config.toml
image_size = 64
crop_scale_min = 1
activation = "relu"
depths = [3, 3, 3]
grad_clip = 1.0
warmup_steps = 7860
weight_decay = 0.1
Rows from block 5 of a small image classifier, named by matrix and row number. Rows with one number belong to one channel. Each number is 128 + 24 x the weight over its row's rms, rounded and kept within 0 to 255. All counts start at 0. Numbers have three digits each.
Before each channel's rows are labels from the 100 images, of 14976, where the channel reaches its highest value: "lies over" is the class under the peak. Only what is clearly more common there than usual is listed. The data: drawn branching plants. In brackets: how many of the 100.
# c3: 3x3 conv (model.blocks.5.c3.weight, 160x160x3x3, each kernel summed), inputs 0-159
# c1: pointwise conv (model.blocks.5.c1.weight, 160x160x1x1), inputs 0-159

lies over: wood (76)
c3.109:122129111109113139139117097132150104121119130125126111101119128120130180128128097154131116119125090114134134133103135110106091110105112165144137161110138123149095110120067087088112079110135092124071137096109102140118146107099102096154100078106089142160127109119095089118118115093119136130121131130107127110126088116135138142106119133126115134083125080105100111124113092119122096091126068126094118160104130162117102130111140141156110122096085043138148141114146132129083089144140104
c1.109:151134115114110161128143074129155107127120100133132109103134138127103087099115117118111114070092128163120130133112113096094097124120102153135135124078109146123112110120099113105102068141110116134107123133138138128118125121086082094117096087115105122109103104116087095103096150104148116134118136152123110104130104120111130114145093116135076127094118113106089085100147107104089117072121118114077106183118133106068135122109112141131126121102099095131142159129066119115124093116129107

lies over: foliage (44)
c3.37:123159111137131059077133121112121116156144118109177124146148138134148112137133121103151111082130110122151127142147052118128141166106121087113060134139131149155124081136113139145135145134138120093103111105139119135105127125114105137117154130125149131117111128121149148104057124129123088114077114112139147109117113109141144104172118152090152133142139138118117103119100095127105158122113137123111128154173101098073124137109143110128085121114144157106134098100115071070151090130110110
c1.37:154128106142116139116095122088112107134134112131150117095144125123172111131145125094164098084069120154142153116099041124103134142146078102090129159138115111139126108139125132134130124148124116093109110134119139127138123127111093143127145122106162138132112159123153147130091163123142115140092084140165138126112144140140126105139087161112139141151162125136110081120132108152127127128120147113128136132149125103071103136071130127123118094108138132100112128100052058072110117151123100

lies over: wood (91)
c3.120:116077094134106148146110122150154122136147092106120080140115127123166125119110111130115140087076118138134144118136102062105147130120113103120117125116082140093111146091117084167071121143144143161117138099108119144081152105096135106122139081153101134095068120115114164105114119135106131144133147134104160135089132130135114114142141147119127128086075126107123118105116152113117123124115117107062097109113081108076121092106102122115119102090131110114132146122110117110082114122139146
c1.120:149091097128134155133098127140129155154143119107137116065113146095165107131103108137096136113130101132072113078119111074119134119133100125128122119115123086115116135096125108165123130125144129144117092107096123163137122119088130146136142093104121115111103108121135150124133136110134130119003149158176147136152159105121065141142095118140140145106111119110139124103141162133149144115104108121058107083112096124124109144132112141129124097115124121091125146124141135117098108134143134

lies over: wood (84)
c3.155:076128137112154128161094089117112104126102102132127111120137128117123104127130134096110128108063130139107113112112086119131109135125122126124161112079107150132138128117119136121043100127123119123111105116126131145178119106131122109120122127131135132122125120105098135165123151079105097128109113106141115143131128113107120083123109114127150071116137109125145117120099144108051115105116148132112171094153131075116121138125121130128101132133109144059095117126042115144136157126061116
c1.155:098150137112130122139106084137128122124110113111177087101157135115117125104153155113112140141096115119099127104148133102110100100086131150103116096089097155131115147127149107108089119138128091141113104088131098148139109102143137070126130108097087128103113172130116116128149113112093120113112108109137123119145159115116090105140143124152162098143177123163168117112129144110090101088111103137114144066136101108134109135137108168148112146159081120078091080099082133154100155123106138

lies over: wood (34); foliage (33)
c3.150:149127098112132100144135100140143098153136120151136104159111135105114159108078109126121120135142159125117126118108106105111112082120114082110104123115118145155119121043102091073157113135119120151118146095112119156128190140111131106139140119136120127155104138109104103133111119121118099098113128085086150140130091142103130151116107151103129148079089132098122149133086126142163161124121135144127108116132115173128112119159111075136119129131095063131127071096151111134072117097122125
c1.150:091121095120098128100093133092137103131128132140136088140144089127155103106088102128127102086090076131127100135103085118117103115100081075138131125109114112098083114100102126127136135117127120120091109089129087129108146132104116135104144096139130133116128103131139108085128146084105137131120169079129130099106133126134136095113127135135126152094096130101119058115108134083116097140116093138115099118116121168107154116155142093123125093116096119149139112096113059132092102130159104

lies over: foliage (55)
c3.81:075128109071129127147128092086148133157121118095143144108095095108080132110127079101126116139121082124157089127075118120100123139091101103097107193112128123126129109120094135127134112160150118096101156119132106132108123151050101130136121133118091112081134122112111144125157128098110121098089147139100127162050099118131095089143110150127100147102111104073154118133105145107131123127107142117118108127117122131121137146127115128131106147131104117094126130123139115112111108166131154
c1.81:087112098108134130112091094124119129133150115131135114124078092121110106107129100130105110118069080146159119118052130121115140129130125088095140171100100057094114113107093102127127123145121123090115131112129101138114112144072130138116120105126105137065134119128134154095131152129115105119121142134127097116077121103114125079144134141128102098117100126109132117100099124085053127138084112133122105121095157094098139143114130123123107130134112112094102135121110079139128122151122112

lies over: wood (35)
c3.125:137093114124123093155128106104125108128134089113120154097098142084115126092101103100117104103117089096101096109076097104106163113114101131119141158104086119096127123139103127068108129110113123104107191115124132138131116088060134119095126154110112103129118139140130130132092160088097091106123140117091150159095130125126078109115084149122134156164129108110116107129110150087113158152102127147115105091149101147138136122153097091131107130110110136114099166148142106151099130140104133
c1.125:130101099111112133117086125124154122111155118146105114088126108115109130111116046118107110104095067164124126112110110123113117118114102128127160138090080126093127144146116109123047144107099089128057162105120127153144102109095100138108114107105098116116124120098133131112125154091123098099119137136129123122119115134110124108115093106095125116145139131118127124079134116064093096148111090138123113115149119095124119110110070146122140166113113118084129150149098119166130141140124130

lies over: foliage (43)
c3.53:128114128156132171118126143112109130141095103095110113112095129136188120123108078127166120114097100072118082157100116134111117144128127128099115145136141097119098071152131108117095087120126111157120123134123115106193092138116116109120178143095106098123109099118120068101110156140148150155102105167110154118120168101115132127125132162145126111128132089130156102116137158081099108133083127142182176095121128130106138126136122145096127140123145164083121159108120123125108133134101128
c1.53:119109131130088136122121129120099106167113109100141118116112149117139101102072092086163125120080097106097132118139078117104124125132128096098106142147137120119107090141113108065090101127115130137127153147151119132190112133142113100072137127099129093091114091138116071095111144114162113147116100127126144080123159147114087121114083133141105125089118085112154118100109149081100110140080116130147131116127121131130145137147125133128140120123100129078131149084118106143116142124079146

lies over: foliage (49); wood (39)
c3.72:110133100151100135137093097099116092095123106118154139083138097129128096118102089093110108097092116169149115101119074154103125121119092091079129105116099111121117111099107120121102099107085116133116099121110120124113108124114080116115114142119133087121101110123121156106088073129101109137087083133111113110132123125104083146077118129101119105120091111113125109097117152118078111147132129086096108137104115120090121111127081118123121116101105148123118142116102096085105105098090142
c1.72:137131110156088125133090127115106099129106128103145118110139112112126122117082103129135064104088114128164141113142081131107130141115150074078100131112072137129085095096112114126109117081104107123108139143115123145155106122127081112107110114110137081141114125121118172116106104121120124124123095125109114109126136148126096156107111118093098119106093136118096136070117175145108140130101131076114134108137106144091102134132049093142119146121138133113131136109127090087112093112104151

lies over: foliage (90)
c3.132:129116105094131136119160112146113146122140152139108180134113130124109114138141162140165147165134141128181130125131156175115114085105129168115080172152123129124153071163116107145128122119124121136130117096103120090126085170091101129113124177121094122129119151135105166120162127118118145131130113154146078119128131111149106115140167112117087138072125110122150125124122148131129147113131050118104161073108108133154117092114103162124117150167160157118102134163152153109108154153117151
c1.132:131109098121111151148132112087108138133123133130111111108093147112115117136120130145141091124059127136141145117105112159126134158113108154126142144084095127116089070115128131163096140109098122147101104075130103092114093139087094129106105160131137133113118118125108193083128114106127116137132136119164088104121134134100128091124116136129100101121121158089133119096149157079145150158133079126119115113069134106087085163113095183120114112144158142104112157151119096102111114137112117

lies over: foliage (66)
c3.56:066103147107117139137118101127126095098105127119107135132086140122069106124110130095131142077103114131132139106110120119130101091143092141123127122135177117111127115129090105085101094081092117144148126114125131120121114108118107102133093121146116154122130097094094116153139122108167140065128162118133121136077103137129165098092085092104108091099124102089110110102138089149113140121148142124116139137146134153114051097085104138118139144141113109115086149127096113120108143147138099
c1.56:091094161114119158131126068132097071101105134118114143131131126107073120127152141102144152113141116132134127119127148133118082088113100154161143107150105121090109133123092100106155124110108108132135116096111113094105098132136127128157120088111107132095131127097133097110140120149166176066137145135111123145102124111133158134115129096140108103138158068090129136127158097140111105097122134085124152148184142127127063109111138142086145150120103061128131096114123138127112141132151154

lies over: foliage (78)
c3.67:077096140125142133166097118123101080152089126136055128087151173121110153125117105130133075146136152126115132113124149130107130116155140096145148129124114123166120131154174130121088080118160110107137111164070153126127136164185102107163120136119162147115125145127111095131104105109105136115144170110126140176124106117146144109146101121128147058126141131158116127127148097104094103100127132155157115101125150094159121085136093111118131123154134135109125103137093107104142103137108110
c1.67:077069134121162155127116079148089094112083135108075109103125138145098129141084159132106114115122135148131133124151152124109136098144155105136133101132095133154086137085141078122125068147107121122106116105091116139114134129160128122134131105124119161094117165123096103084101097129143130108149124125097112117119103128119141118156106107134151072112170115150130136135141112130120111105149126121125127099160138090118112169127071130130120109148136084097071083135111128102148147135089151

lies over: wood (35)
c3.18:141133123145123123156143121117125074149092077124140138104140123110158112066129123111142086134089122159162138176148125131161119084113145149139124130128136140144158116141108127085103102108132125126103106112135142051119089159106115127130134136122102129153134133108097138146154125080108107099116106094134154143142123128119140070132136090143116138137131132123110102098123134078088173119156100114064167125151114112130122122112129130155111165122133147108079150103139099158166167139082129
c1.18:147128088135131144137157134101114130137119113108136107117132130113156107086148097117101133103103082154115128143122120087134112112110142132117135146081118108118086130081086106139130115092133097117061140082111092092092081150108125176106104130090070113111093109133142133095142126107126108125071114146147124121136164121146113132111141098106094119144149136132124105114126135136140154116127107145073142099137084136117121143139127160138090123091132138110052107096129129136152144096085147

lies over: wood (28)
c3.108:094114133081140100133130088122122074113072118099121113075114123088106131109086088124157114127122116115130137134083127120110106086140154113140142168129142113105089123141163114119092106117162116138107139151123136110134112116139088118136098078123132139149122094155104131129135130092105135126153143104098141109114109125110090081094059102107107109125164115099155113105127134133119144102129117149136123121125129152129097126069082105148143104143059092116106129135116109128095097143091123
c1.108:110113165126131156107109088117100137093138121137112125085120116089086114130103117136130127057110113154105105114126106107132135092110154108123089155114092099099099117127113076158150115139141122115092138129106064063116122109138132135135102082129121136104102142148127133131150143100108126095106153118149099092119128090129112104107098096108077105125195109086118134119177111096109115122080108150117133128140122115128130169088123140104141113123147113132115112124100093100112099127142143

lies over: wood (48)
c3.13:112076099114115119133123088145103102138073117113171143116136097131102106118105114072131116133115074140130145096139096068110115100123126108107130128154130111117115089121115122112141107115089144144107122082130120112138123097130077129108137096113127116105105124137140124091131122076100136139112135115137172098098124116094125132123108119136118128096094113079152149102121163097142135102088097109102098107079125149149113124096114118160131121073091089127113113097113115141080079126140146
c1.13:133085095107142128129104122127119098133097125119136147103116117142114137095138074109112116185157088119140103122152121094103089165090134135168142136145172147145091088181118172103140110128157130156135114097139126120126074111118109141146139100121101145136128126145152106099154123076100138160096128133119171114110123082137131113082121110186136129120111121111179151142114158133116095100099124122108104099108136164163101127117138134144168160139079120164128114103144146135140112163136131

lies over: wood (55)
c3.85:128084123147143161139100153158162096146132130119145127147165156112150147119124089135090111104101118122126075125144145112128133103137152089144164129110107133158118108100169121111123098068110115172135123152082096114145134116151145121118158121135131118109088074122073099119046087122144059145114134158124148125094139073097142110129126139115133128121157109133132127151108157120084104121127107140104092111150144136117167140121120126164126109126108098103090130134127139111134120099105128
c1.85:115086132080134124149073163097123120140119135148132164128149153084118092095135097128123115113106088132128105102134092121132090138140098097118139122137094130102136096133125124126109105122135113171086147141090129133145118107109113152126082097137135101102126099137093104124072107094112119139116093137137113129120129102123119109055122136107101111139183097124134134140162173117124087096139081125103095130162123116123163156146139122129127091122100123067143125126091109114094108081134104

lies over: foliage (57)
c3.151:130128132101097089135157096137116114078119169123123132126140074124135106145123093130113098132099111151120110124078166132130123142093138121114132121103156116120089127153130126106106094168094105124139104131135116102130110068131148127149103113098087117133144104124126090115156158116116107096095118108101095096149135093117099124147111118109120135121138069141137145125120101127141109095141106084130135127097102128157119127140105100168169170120074024132131119141127122123155163127113130
c1.151:098142121126084130128155105131124131095129129120118109141092101124099088155111105096114096109045103154109121112121128129135125185131135099110093090125095128097093114141119117155158084128087109139137105129143128101099128125135136115090129103106131104073114107119111112095142132099125109081124111108146115100109118107138118121170103126095092122086139074099111124108114100091138105122139104107166119119060136120148083130122112106116141153118107096115122098099126086117120146094139094

lies over: foliage (53); wood (33)
c3.110:099125121113106137127170108118157081135128129106151138135060128105077142111086136115140121140115123119105126112126100120125138099127106081102103137133107132157136114086081103099143147174101119134098111099154093144109143147040152108138163151109092102123100134134095118116134132085133131097113150116117147120101083137123120119157100123105096149100110124099122172134094119110158166129120117116094135125162086146145141156138103085139132136126118116122132133126164101096087102124159165
c1.110:131117135131117151093090144107163111112135133141129079136096114106131092141112089124141091095055095151145134112131086126122098137129073082117113154127087144084103132123079108148082146133116118112086107086144110147118124140076108114121133107123103136102136113144126124082114176093138158143120169151127122100123109118120133117132127101109089167129086115113140100084128136114103073139156094133110103141135111139079136163110107109145154136120111136104127138123095094131109120142141112

lies over: wood (34)
c3.3:115131088121170121150124105138164116130123126108114114088107133094110161123108112147141117160155121127128126129119159156091133121130136121156111108153132156111117136120157156096165091071171147151112145139093140128115122144136120086117140097093129142134138094132094108162082106133118107137141202131134162114101109122148101125127123116118163136076125106090151164130131145150154123100125130128139095117095105181135078100067109113126106099097108105150124133123157134084097080091144149
c1.3:080115089104137146137139090125146128114129097111110100115080152108125153138106120131134125135129107120144107130118125138094154090133140111165113113136109173112121115114131126133142121068158154120103127104109097131116120136135150139126142070099125143118125076140099106152109098108124107141136181124149126113071139128135122132144120112112139134073068096077112150114129130126120129096131114111118115128112088146127077103091096121106094098073129118131079133147148116064119070110130165

lies over: wood (69)
c3.145:100105144110119086138106096126113073093115115100108131139119118123135094109125089109121102134080134118117093110132128106113121110096158163122076109096119123121147149177124164085052083125125122150124109118120142163181092116102114114141120111107100123135122104151116086146139117100094123103119105113122133135142151130115103092134116089128129080131162113147161097146132125120094118097133147115085178097135124120142108123148108135131120147118125159099093130104092141124151183123076120
c1.145:120103106114136129142110125091102134095129131127135122131122125135112121127071110132098096091055123163101142110119117066097111108118134137132105113076139132127118133139104110134090137114091102130079093099116118146148074105080103127136122082119108123120128133142126105109086088074100110101115107147123119122127154118106108116134065113108130096112167128145149101128156139124105138123133129098086153107130114125116109144102080162135089134108123153109103152135102117121134143105057109

lies over: foliage (39)
c3.89:119113117132093154081122113107119135105132155098042104097112056110140075120128103087118123120104097089164100119138124150110113109098109134105132143096127084089098137121152128106097085124101091122140128133141141134167092089102123109087107157139117068111128134121121116135096146122124129105124128117144083098142143125137085108114125098118106094128141141127105085095149113133082127116125124102090107092132118127117105105109102117088122124138098111120102136146103123148124119141088132
c1.89:116104145073135147125121074170152137091118115115084114121149089124131121125131115124098153147102111133144114146148143123125159118099122104158121138145135128098120151153129135077100058143120151160137144140184146139140131106128144114110107132111126168144162147104108082117149176111149144143152172128128091123151137159133137101102111119107071117104132090110156103130141132115105114073141100139121108085081123157149105135098126119125149140135082113097105139122138175168144144137106170

lies over: foliage (59); wood (29)
c3.101:131187157118106140122147111111144129148087110064146137095142151123114099086126123098141113113118106114108134073107126122089106137070139114150117157100097113114112115134154128103114134110181119101104162122088136140108088115100122084092139130097103085112165129130123097108108118061121129135097142116094149140122149116156115108118115122152118112152163129142128123138114051114105125103104168098120123143144126135129114138129103129081121117131123137109108132160159065120141136137127160
c1.101:120142130105093142118127133112135127121098094102126114101143182116122118105132103107141132089108121128086134084126135088092128141131147122118137116050086098131091131140149124136118128118136127100094134141075121146138083132135083156094126090055136104115132124127130113133110118061070130133109137117131120101115123120161129104116110107131096108148148133137106117130137070122106137116110160126118141120127105126137082142124102138034109108128137148123115121150119081119129116082114136